config.yaml
encoder_arch: "res2net"
model: "contrastive image-text model"
dataset: "drawings of small networks of dots and links"
train_examples: 195000
image_size: 64
crop_scale_min: 0.8
horizontal_flip: false
tokenizer: "word"
vocab_size: 54
loss: "softmax"
embed_dim: 256
encoder_norm: "batchnorm"
encoder_activation: "leaky_relu"
encoder_depths: [2, 5, 5]
encoder_kernel_size: 3
encoder_stem: "deep"
encoder_widths: [96, 144, 208]
text_encoder_causal: true
text_encoder_width: 320
text_encoder_layers: 10
text_encoder_norm: "layernorm"
text_encoder_norm_position: "pre"
text_encoder_activation: "gelu_tanh"
text_encoder_mlp_ratio: 6
text_encoder_head_dim: 64
text_encoder_fused_qkv: true
text_encoder_bias: "none"
text_encoder_qk_norm: false
text_encoder_parallel_block: false
text_encoder_inner_norm: false
text_encoder_drop_path: 0.1
text_encoder_positions: "learned"
init: "kaiming_normal"
residual_init: "zero_last"
optimizer: "adamw"
learning_rate: 0.00053
beta1: 0.9
beta2: 0.999
eps: 1e-08
max_grad_norm: 0.5
l1_shrink: 0.003
ema_decay: 0.999
max_steps: 8100
batch_size: 256
epochs: 10.6
lr_schedule: "step"
warmup_steps: 400
weight_decay: 0.4
Rows from block 4 of the image encoder of a small contrastive image-text model, named by matrix and row number. Each number is 128 + 24 x the weight over its row's rms, rounded and kept within 0 to 255. All counts start at 0. Numbers have three digits each.
After each channel's rows are labels from the 100 images, of 14848, where the channel reaches its highest value: "peak on" is the class under the peak. Only what is clearly more common there than usual is listed. The data: drawings of small networks of dots and links.
# c30: last pointwise conv (encoder.blocks.4.c3.0.weight, 144x144x1x1), inputs 72-143

c30.116:158131133129156075105127123131117160103143136134131152134132146125155070135163108164146161149201151125134089133141136082150115095129107140097093107155137121134109151143172163137131149092115089173100115164131093129144
peak on: dot

c30.136:107141107163127157146132172176126150120096110086161087131090136151157075123129117182128100137141158177109123142145154103149147153156134138112169147133110161138130117188074124105130103109097136132140154130113129103114
peak on: dot

c30.139:135152131163127137147139127125144175094134127140086144179165123152136098108145162100136134158107139138135129137141121172135093136162126104114110116143127091141148114088129128163190149080133104182139084123133110136131
peak on: link; dot

c30.68:097133115174135134102093124126150101126166147121130143157168134141133140095098114152140110129153133096169163119115148149131161156130140138113146154182192146131108142136163109115134131115117123134118111124136101128098
peak on: link

c30.112:118110126134135149106155149140103051143098116107114111122163154117102123103111124116123146105101114142153154108142141108173138120106112116158119095172166114135125133123126134153137143156116111150127118127123139094134
peak on: dot

c30.129:134124153187144124118167104111089175106147121133100154147145145125118120149129134152143152123071108110148125106124147137153127178116148093089141168175129106098131142145113118161091152140112138167144119117180106159114
peak on: link

c30.7:136137117126117115122105143108111119168110118081138111106114145138170137133108077128130101062146095108118100133126165130152094105111146188131160145117151127137169166150126156124128140172117115137072136167109116098115
peak on: dot

c30.51:130115107126149105119110112142116095086110108114105138153142096129140106127149090102139129135147136129201134065125144088132136110155148149099143131126135150128112131163125107158144106122158073137056132111113122117099
peak on: dot

c30.79:105130094125156128108170126124124137126134118128121152116112138163119182134153124120123122158120106131105113160099149130141140133165103138232136157111100109096071112128137113134162121164123150112153122105124144150139
peak on: link

c30.133:131144132114124120137132098170135137125168156130132140159126129108150154116133166110160111152135106102150148116100145116139131175152098150125135186181165106173119100149192117070106120116156135101101120114143138147137
peak on: link

c30.120:109133137135114154088111140180130150156106146102139056150132127107137131123130090168143127106139132114144159134156123093129080121120148102107175115092160157117140136169132110137134152158078082105089127156116128142086
peak on: dot

c30.52:098122153151119156104134166160163112129120124125133144152159113126148113129111135147140154108105161108144141103076130135122112118139072167107162144166154152124116163134128129062115143137033084168079112167126105107123
peak on: dot

c30.142:126105152115169103142160109097131096115124102113128068103162129126083125106093123108134112125140147134138154179118122166157147158096136129164130131134087127107125151117117086141112139105182123148111078117137135142093
peak on: link

c30.67:144152110122160170103118114074130147163119118134121116128092156085157124105128126099159153132174137131134121149128124104160142098154120128129187124132128120145138154124141154098127135123159119149118128165088184141073
peak on: dot

c30.65:146130139117129134139140133174126152102162114062129134128125150160081146127145121103129105130094124129160137147125204133140136203143105145121160122128128139157097139133135159109161137101133129105154100076112140154179
peak on: link

c30.64:123059141148091098101117131117094127129152164177140143162134145131126140097193157158118130113103106143130150151128128130149102157111127159156137119097144147163111128097125093145174108095169109123109145108076124132126
peak on: link; dot

c30.72:134150154143150112128081121165096105132141107111081151123133125133082147127132132089147127126108095121128104089109134145153138131176130151128138135111127147129111127094118132111127120084113166099109111101162126147177
peak on: link

c30.100:134131120126159108145122115133090100112075145150149155150136145144120129125123166090110158102148134115142146151163121112074139083088092098178131133175113129184171159149125114132113122139110088144166186166078123091141
peak on: dot

c30.63:179131102125129152122116098083131171144134135109136120100149127158094152101124104140124094125098101109112164159167164110131124121095129128077131137179155108131116162122121162149159070147154095134135095106120145155115
peak on: link; dot

c30.62:153126126092129137162154187137124132167074124142111097124118118125134152102122123181101089127159131168110089125163140106133131093069136116164136144092120125129190124147126096112130114151133145122128169125129133134133
peak on: link

c30.106:111113187131094114096094133141128161172130131100121117131131087128123165151126085133125145131113136099145112091097073079128138115147143122115131138095135136134146122167121113103104122139156133076123123117116134152130
peak on: link

c30.94:120165128128164107127119150096106148068146149114132168147113127088121100135142094110165098118129099119131133140135163125098173109160185169122134122126148145143152127114132134086117190115107129112132129116166139149142
peak on: link

c30.16:111125093118131152100126154136153149164127125126157139176132159107175126118139118122162138075124166119149126152115144124184137177144183095094120112131147126126130112153109185129153121150147119130115120129127092175113
peak on: dot

c30.26:120126130102158112131162140147137127151107124084148138099170136136155109098119103124147103160109169125129107119098113110149102130095092089151162090127139126145153145158103119107105138091140137176060161163099147127127
peak on: dot

c30.48:110130126094131111132108158096073117108146152087110151094128163214126137141126099113138136130132098115098112113128176104144131177098124093139099116111103129093110121129124119136128153122123144128160063106137120118126
peak on: link

c30.2:127149149142136128113123106137130115109141120097163152192104104129101105111126120112133137137134136102128125128087180195093099163150132146100131154152166164145086118132106137098119111125124122122087138102142087099099
peak on: link

c30.137:115138131167118113126157143155129119097116142138158134121114109109098067085096124131132100120188122092119111100129114111108110088097145113089104116120129120130117135144126137128136099068128061139129073147159110086123
peak on: dot

c30.47:110098172109195131160166137182127111134123125133159137137115135116145123157115089179124140151165180157161154168121118150084129130146130115125165119108101139109112121166123083149122155130117112080163160122145128176148
peak on: dot

c30.6:138131127155130129106139155138145159131125166134102162152177096118123097135113142129111190183164171124146168129111138099130110074094123101138096098122164142149127107122139179186114140163144116138107121159097113133132
peak on: dot

c30.40:106097116172164101119142137125108133146067114150127136131129140136158079138126105111120162147151156125126112120138171147114150071108172123138173115116115129165130099171124162078127100102136084119125119150168131132128
peak on: dot

c30.124:128130108146144073137113145118109152080121131121201095139098108122149118135172159154135139135142156156110108124139126130104105109080113153110178156120139169142134097181114090120127165108069117109092100123120090139081
peak on: dot

c30.25:130113162088142118140123142115087129120132121122144157117150113108161127150102121122174148121146122123111186106158183113181196123128135140141199122136123135154173194153116137130119102162126132127147159129130116142129
peak on: dot

c30.127:172173113100134057102127101102118148137114158129096130111143083088124138120124117120112175127158081126146110149128121156143100099126121120126092134117140128128108070141196141134136129119159092158121092107156101179088
peak on: dot

c30.111:133211117104131141152151117133089165128144167135158182127137107128120138137077149139119131107134074094157121119118119081114142171096148106131123144140149141114093131118146120177131191118129156125149082135155135148133
peak on: link

c30.56:097136087129123151129151091120128128131140166134167118098121085107114142105121094161089140158131124135111108167128161149140098094100137163127160143121121117130169122154113126112121132140124128064127133125093102179123
peak on: dot

c30.73:135149080159105112143101124162062112114111120084133149120103162154104096132135149119180087143128084124160097088118149093108149152125098130130129145152067155119106134127120124102161128093091123129171099085143140120175
peak on: link

c30.77:125144124171136123113108123135104140059143146131111175131165153101092099113173147105136152167120109142140104068132116099097106125124161121088108087121129106115104114126131134162107136087124152160102111125130126144142
peak on: dot

c30.3:132150106118115087130095135104140128129156107132142092118134144120125135106113136110103117163149117142122076124106131129137103124141079106152123127197129120149151131158142170096129074101128061166125112143114115107134
peak on: dot

c30.13:135128137142127132136115132126131124129047128149134117106124142113150133119163097115125170147182158177118129123107152095144072111114139137127134102127128112131115127134124171085123140141118088212107154155142095108092
peak on: dot

c30.37:131132094096052114129129159092100107109126155098111143151123115126128125103145121116149060145120118136171149125147114142128143139073079103145103130105113112132125129157133138117108124115100138104177122115128146106162
peak on: link

c30.128:107127095123084147171158126105094110145128118136090113158149096167143125139138084142143114115147128151117100124107159132141138127110120127141124090173140109134138149092163145109120141130158112146112090213115107078133
peak on: link; dot

c30.29:136133123184109130119109147101133161118103126153129118137130104085124087167125095151156171155124156157094071121167112127101080098101081060097114159146109104092179140126125119149170129127097094090151125123140123145115
peak on: dot

c30.143:167083167099146133135131113133170113109129126123108098140145124079121128115144154070138096108107124143147147150135120135093056127080131115123106108180122102121138097118095161127137141142130084155098133127117105098136
peak on: dot

c30.89:152061129116120113117105125140153144175121182120090160143121150213194125118158160159125140117148131122132115154113083138141158134127113135094134156153131158149130150116106121138128120106104100102123160130115132141095
peak on: dot; link

c30.104:148155134121136109149138137126129187123168127117148165088193129105104143134118143089136110107154103088110125098080145095112122171132148094132156129106167169119089136117127169166147135140138131076131153098128130128167
peak on: link

c30.4:143128091173136110130123081151151145108128119129111102125182116108128203130094077127117137147128138138126086059160147158105122146146169158135098157105084094085121112092168126127128102131125139120121143093137106142069
peak on: link

c30.66:131124131162115105122086135106137143150107136110112120123128146096143100133089103120138155135145138132128119108123091106132104118091147112114112074094127159185131127132107106099129136083127083178122090116123096109135
peak on: dot

c30.75:108162072097074152124104122086141126105127131122117110111113107172125161105158125155116124104114082115184094109114175127167144128153134145160127140137145117123150140146159167089170128099148140128109116127170116137124
peak on: link

c30.58:147084107121156124137111101101134126142078131184129133119091181129133120170132100104078107137104151174106114141131137147080133164127139122148090103068084183131148102075100129121171138080114105110181129139107096114114
peak on: link

c30.9:111133181131082119098122130153139192122118137145125132166132117132168139128104124124143068128155115156084111135126158115159128074131113130126135092135099117154100084130151124164130110131132095163153093161113085142126
peak on: dot

c30.54:107152124104110144078114090128136133098142068098155081135106111114162112082161128127145102119160124141159125108108120133125122142106123169058135135108085086107126163065135133129137104133141112117154088130136120128121
peak on: link

c30.76:137106090152118127114106097169116126145115130122129055122157096153121113151118103127151110135082152118162125121128128121126125150112156134120122158141120137080129119120172089112116082141123169128120123084117148139108
peak on: link

c30.45:138152108152147130106138123128065153098095151165093145124146127144105122100106114114097138128123121122157084081090142128129131177124136159132090074171133126119087146131124135146140091122087057144087100147130142150076
peak on: link

c30.71:113097111158130098034092127156130148137150118100157147139125171191091153134120085158106120119112106129129123159095105164115137144134146142136154141121163138139144128184125131113136103176097135108134101132147137123110
peak on: link

c30.59:108151115114069107152149110099074123114129093120180130136136128144118116105147145089165128139122083110136181156182140182096161170130159141151138130162160141093111134137105127136169140109129165118133155136163111137140
peak on: link

c30.12:174110149129131117102129147129120132135131172176085162127125133087135098117112132116110171170146163173108140084130143122131092105116093116157131107094139115134127153109130130139106102071119133154113075131126085080132
peak on: dot

c30.18:118130122109155106129132101125092147126134137076142153070094118113128171128161150111106109125117108139114111128113156095140175130172133152181165153085174130122127138101084118123154140175148175116135165157111198136171
peak on: link

c30.61:129139128094170129102134126135099126160180141108152095103166098141134117086129124111129136135145108157144141117152155135157128116152164154162200099133168168128131149138132148147109131182126143180123179150153172132108
peak on: dot

c30.141:146121097139138129125142116171119169120117110082132105146126135115117126151150147160162131058101148130166140065110132102140109110117170139131162120132146158120137139132126099129129165102113154083112133153134124147119
peak on: link

c30.130:078144088090082120133098167100145128126116150123134120140174140183135088150117125121124117159142117120156105141103115125178124189127124111124143152119142144125117092098134142094135074107133134103125117099092158149129
peak on: link

c30.98:116139127099127133079086098113128136165105119073133120114177109151130152127124120093145146104147124110155129117129093120162150146156129108118112120138121148091179174167174150172140114122087106144135122130188122143107
peak on: dot

c30.107:132123111105089111115112097131119162124148133097114180096138100187125120130132137126167116152131092122149144158107156147179130159175164155165147143147131085139109116124109145127158137127119171107120100121101146129154
peak on: link

c30.105:160149148087114158100123116089124149131110089113122134135148136141179129105140075139092123118141129156169136092133113132147140085113106138125095129140111169145144143170194159126152142126133134146126137131155121103155
peak on: dot

c30.60:128150178131125178102098119108166166107092182087123165145105081086106111108116178081129146128151101130125130154120118097099147098103109085120100109135153158129133161118158105148121092155110106122089128136125127106116
peak on: dot

c30.43:118170134139198149137108114113142161109127171101135181122115136139156133128159133107159155147134132093162115155164108099148147158143124161126136108130135129112095126093091080105148149119115142146128130092071122177136
peak on: link

c30.135:122142164123119119087137113095093122113159131151128122139105115139141143134121132142098131128134132128195120098114133153136153141138128140114104138137158116134136152121214105116078115082128123088084100113143156192138
peak on: link

c30.0:154128158118132123113128094161136130114119189159117126149113104109133139144118113125140124171143126163148091097115139137130156116081150123146162101199142104120111192145187173116131124159119070190123102147158105121141
peak on: dot

c30.35:116129138113157130162149148181127129169112097156216130120123098129128156135104152118128126140102107143104109160161115106169124128148107097152120062125076123148163115153082064100136112107132130159131165167101128101148
peak on: dot

c30.42:140146104123077099129168118127126113132137125132133110117143122165078126150121148129162119168126103139162108160144121123147122115128107130149157134122151130131105160127127108143123131128148103142195132116140139120166
peak on: link

c30.5:104150158175168109107145136150164132121118133077128081103130145118198121125129116187117155150116146126141148127159107108135133134115126128173169127106131106143168165175125106125170125088121143135105155088106129112102
peak on: dot

c30.36:124121146150130124115120160111102085121120139116178141137130125112151121151182089085130164116141125160089098100132140126095123108082158127102166145170130123141130156145124144082125079163108111121108155174118109117146
peak on: dot

c30.102:150143129126111077150099133161155166155127129068084100114153107148131152139137149121124110108118128135101094132130100129125107147185154140121140166133124122136093118163144125125162088159140187088118110133113157125179
peak on: link

c30.50:144119168093104084124109126113110094143161109126169175140104115137170145138149121136110125160157116089116146143137134148117129136136143153134115163121090140140115149131152160103054146178161114160142173129135078129122
peak on: dot

c30.22:110145105162114116134104116144142135136119158145063124106105118065102094102138143126104115150152112116127115091093125106120090111119080154119086103153091097150118120090113144137137155098135091173143105154138122138128
peak on: dot

c30.39:094127123171146114145114152107150109174145132129082115130114107106118101188120136130112180120141131086112117118160096129134129097130132127128112108060152194102112126123127148122134140172117115163120092159143118127177
peak on: dot

c30.119:122144159162103093104112132107075136115118147145088156119170124130116116140128108145127127139093092145188172113087118110158098129111100117100115101139143119137137177136127171141147133130150105151114129166154102091120
peak on: dot

c30.93:161106094140118092125099125124121141129141157083118148127113144172106080140092157099144113133103128098149089077112132109110158152137128172131113140119123136079129155128120124137134180116103138087130130068162136138166
peak on: link

c30.21:153100130116095163140128110147128141141137133118138130141124143151133123126105093128124139126142133118125141128166169108135115085083136140121114091161138143153150153153135139139131192125111077168115134159140110135129
peak on: dot

c30.86:155169115118152131134163142159121160116114167095117145148073121107097155127140145085094142136116138142078099101126090116164146136181137085153137091112155119144099136126093137137118204134163143115170143125138138180159
peak on: link; dot

c30.49:141132069092138112091112122115126159134141092144121129153125148134174119097151111148104172140100163127109123149102130112150150130079157121109084134108087123110140161119098138091133112080144089099100187199082120149129
peak on: dot

c30.28:149161135118134129124139132119139146143123147097073106140118124160143114111160088132104147131148178095171146118099075120167095106126110131099163150103112147098117175122115104147122148075102144151125108136132105104125
peak on: dot

c30.70:141158107096138121114122124134141107157115115165130134132081114151110120082135140137153148126143177120091110111126133136105117098089129143116208146152133112169100140178133173115145092127126086181076108134122113105167
peak on: dot

c30.41:153120129129125129161177122105132116116117162147081146110128146130146138087120147116129154176139074127127103137146126095175168086088110088118145092141143101136132171111128150151108116174124101154139128114158127109136
peak on: dot

c30.82:136165119106126095125118099154110171149141103103150148148139150154137139137182131128168122118168134102160111123105153134170131137166112204115131151139161127166119123127158130108111118131107166124107128116147163191157
peak on: link

c30.44:120076112095135122117141168154182140119110126149124148159077164160139089155138150104106140145126120110113073145115130106102125145121147118121099129109133188140111078088101136153089134152098144123123169124112135083146
peak on: dot; link

c30.80:121144151111078125144103128133127155110142117111169138121180105197123118128164161100084145151146088127125166128142139151205135146152165126122166173138155119123117150087131094123161147126158153109118151139112138123143
peak on: link

c30.74:100103177173136109118108086130113146107168150149109114068122116118147122175136106104110100146097125158133123097122141141131160168131093140118182129144119099109118147095133141116136095123087136131120113160132110151108
peak on: dot

c30.132:151118167115110118122130097110130145133166147119102124135128067111115119109128155145126169188128102159115152143122155143136129160149170160092160122115159103125107105138127126151172097189119121120126118103171092149188
peak on: dot

c30.1:091100124109120132109129155161093176150155112108166134140106088120123114118104141149131172103114110140116160106094127098169082122142130106129139109116152171130158108135145121111152137116166120118134128151101123168162
peak on: link

c30.103:147178131171131105132122157143115144107095141142158087110127124133174123132185151130125135128171165132131128149130126121141110139054111136096180154114101093152141135160098136108093141111084109151109106140119134134120
peak on: dot

c30.113:117076176157127093132070133109089104128121153142091140105139150133141165127091100132097104134116149098131141140131138134069138121127125122124115140126134150142098107156130140177105110112132161117107127091143131114160
peak on: link

c30.32:143131075118109113160141118092101161094135145155123123134072116160144127119142150115110099123138090121128115134088100117165134152191128150143128135093137134149077125155122120107177169126139159136093125164145146117129
peak on: link

c30.95:116130131138088116113137148098145152089129145161087179134123130198174113097164157102125148177117130133111087135155141121133109124104115110128139110093130119163095099118152158126167139120183135144118116130122128158153
peak on: dot; link

c30.88:163170092127133125149137088125126112157126116116130132134107077108115143151142110104103158176128141118103140109131165129109142135092134125183178102122146128149130137122086202112119105179132140164161123143132161136162
peak on: dot

c30.117:118141095138137065164143130139115141131130138141090122112139131146116135135099133127126083130089100113121119102117125097119139095112180121160132117122114121143115129149116123093127183134132150168131084110176138112137
peak on: link

c30.140:135119097131105109101130136142098190123098151093124157111121169163088124140144149114156115156133120109167094127144150079154125136146118143176111124142134101106131118116141127148165127119157098126099121110122082151152
peak on: link

c30.109:147139131105105161115152141079129120133118141114133137136116146089112109117116111118091112126123079078135141110131167117111161131089114113125128111089078076088166129119121142126121120132123153123113171092128107141117
peak on: link

c30.96:109154128127137163099108114122131126120150141128116175143133120134156116091121103125164117146153119159139111104140202136106147118147147191141178144136142126129128099166118168173159132163127111130117103157138130138129
peak on: dot

c30.138:116179161126113099129141108171102147096121132115127138152108088127133128089100111142139151144102137061137127102141142163138134146180161144126110163107153133157127125129135121068119162139145148106112147064134094174115
peak on: link

c30.10:140163176115117125130075148122121166152124130126087101154128079084132103116166158139146160146143100137114130153155100121119114100153147125133107113130105117074084117093136160141128114194095082141142153172124111140099
peak on: dot

c30.121:147109132127098129168156101071119115138111168144145126126125084111190161154139123140130093128131122145136128076155126110125112116139147117148139144122151154117170126165130152128124103184107141151133130126116109163097
peak on: dot

c30.46:122144125102081125144175166119110140107125126179088111120081151138140124111128123159103109131157154152099104110162149129136091104142069093154116120113138171139153115115107149106136131130131081126095142127101096103098
peak on: dot

c30.78:119109147126129096134128088114131144142094169164108063079119157067120110160120147107150114135137141148090121148130139091151113127127088127161154082142127162099191145165114143137133142126150134130126134162124135146116
peak on: dot

c30.122:126117147132082120121140084143126111131140132124077105104184118123143110126124129136167163144124170149156157125168151127117127122170098181101140121141103119171103120116131115199130070125129138143172099124150126118107
peak on: link; dot

c30.126:128173122144136163139183130136128119165099156145120124101140106116116136131172136113109128138152120115125129101164086133115108144073127125111155145152148150106208141131155128127102124112132116141135160139131173112133
peak on: dot

c30.134:138120188132133138110111144126115154105117193139108126147076127177137132092102140128144133134154136106162117144127166122130115122117113108126150128124188124125103159134127147151130122155095090133077099150134082132115
peak on: dot

c30.8:114128134115136099125134128106121196168149096136115154063098134105148128138093134105094135128127125122142119108124153078127157135125129105164158075119100108112128131078101114152117115151166142161159139185132115099121
peak on: link

c30.118:121134152113125108141118173117077174136130150160110110158137132115127138166146135120120163117130091120144119138122149135088154140137123143105097151072148108101110134088105126167126183138127122147140107135117121153149
peak on: link

c30.91:119118144150138134120118143099154148158132120133152110132115155095126096173149096112142165122110144132111143162112128128138159125126103128135158164127137140140115129119115134121111102173138118147127181148106094084129
peak on: dot

c30.81:125136106108145129106133111115100118088112101111142058101170125151147148133136087099084147128161141141151093072124122146141133151164093183125126118128097116104151128150176117093141142123126126117096124127148109133114
peak on: link

c30.17:122096098188196112118145112137134126129066194160140123164134164126144100097125122170162105160166165154138135112132119132125090127123141107125130091100133127137153143122106152094129090113123128112105149148121094116096
peak on: dot

c30.84:113151110143166099076108095130123127147100147126128124130148160119185104130130126125135124167124144163128134114132133138142081110128135138101153117095131100105133107177113148124143126116111102116121119081060114135142
peak on: dot

c30.27:119128163135114143094087115073118128101080126121080139111146098076107106126147142113146162124119174149160097119124126099129139111112140115098129116147103116167140136111142144158168143094126119179066127182125091134089
peak on: dot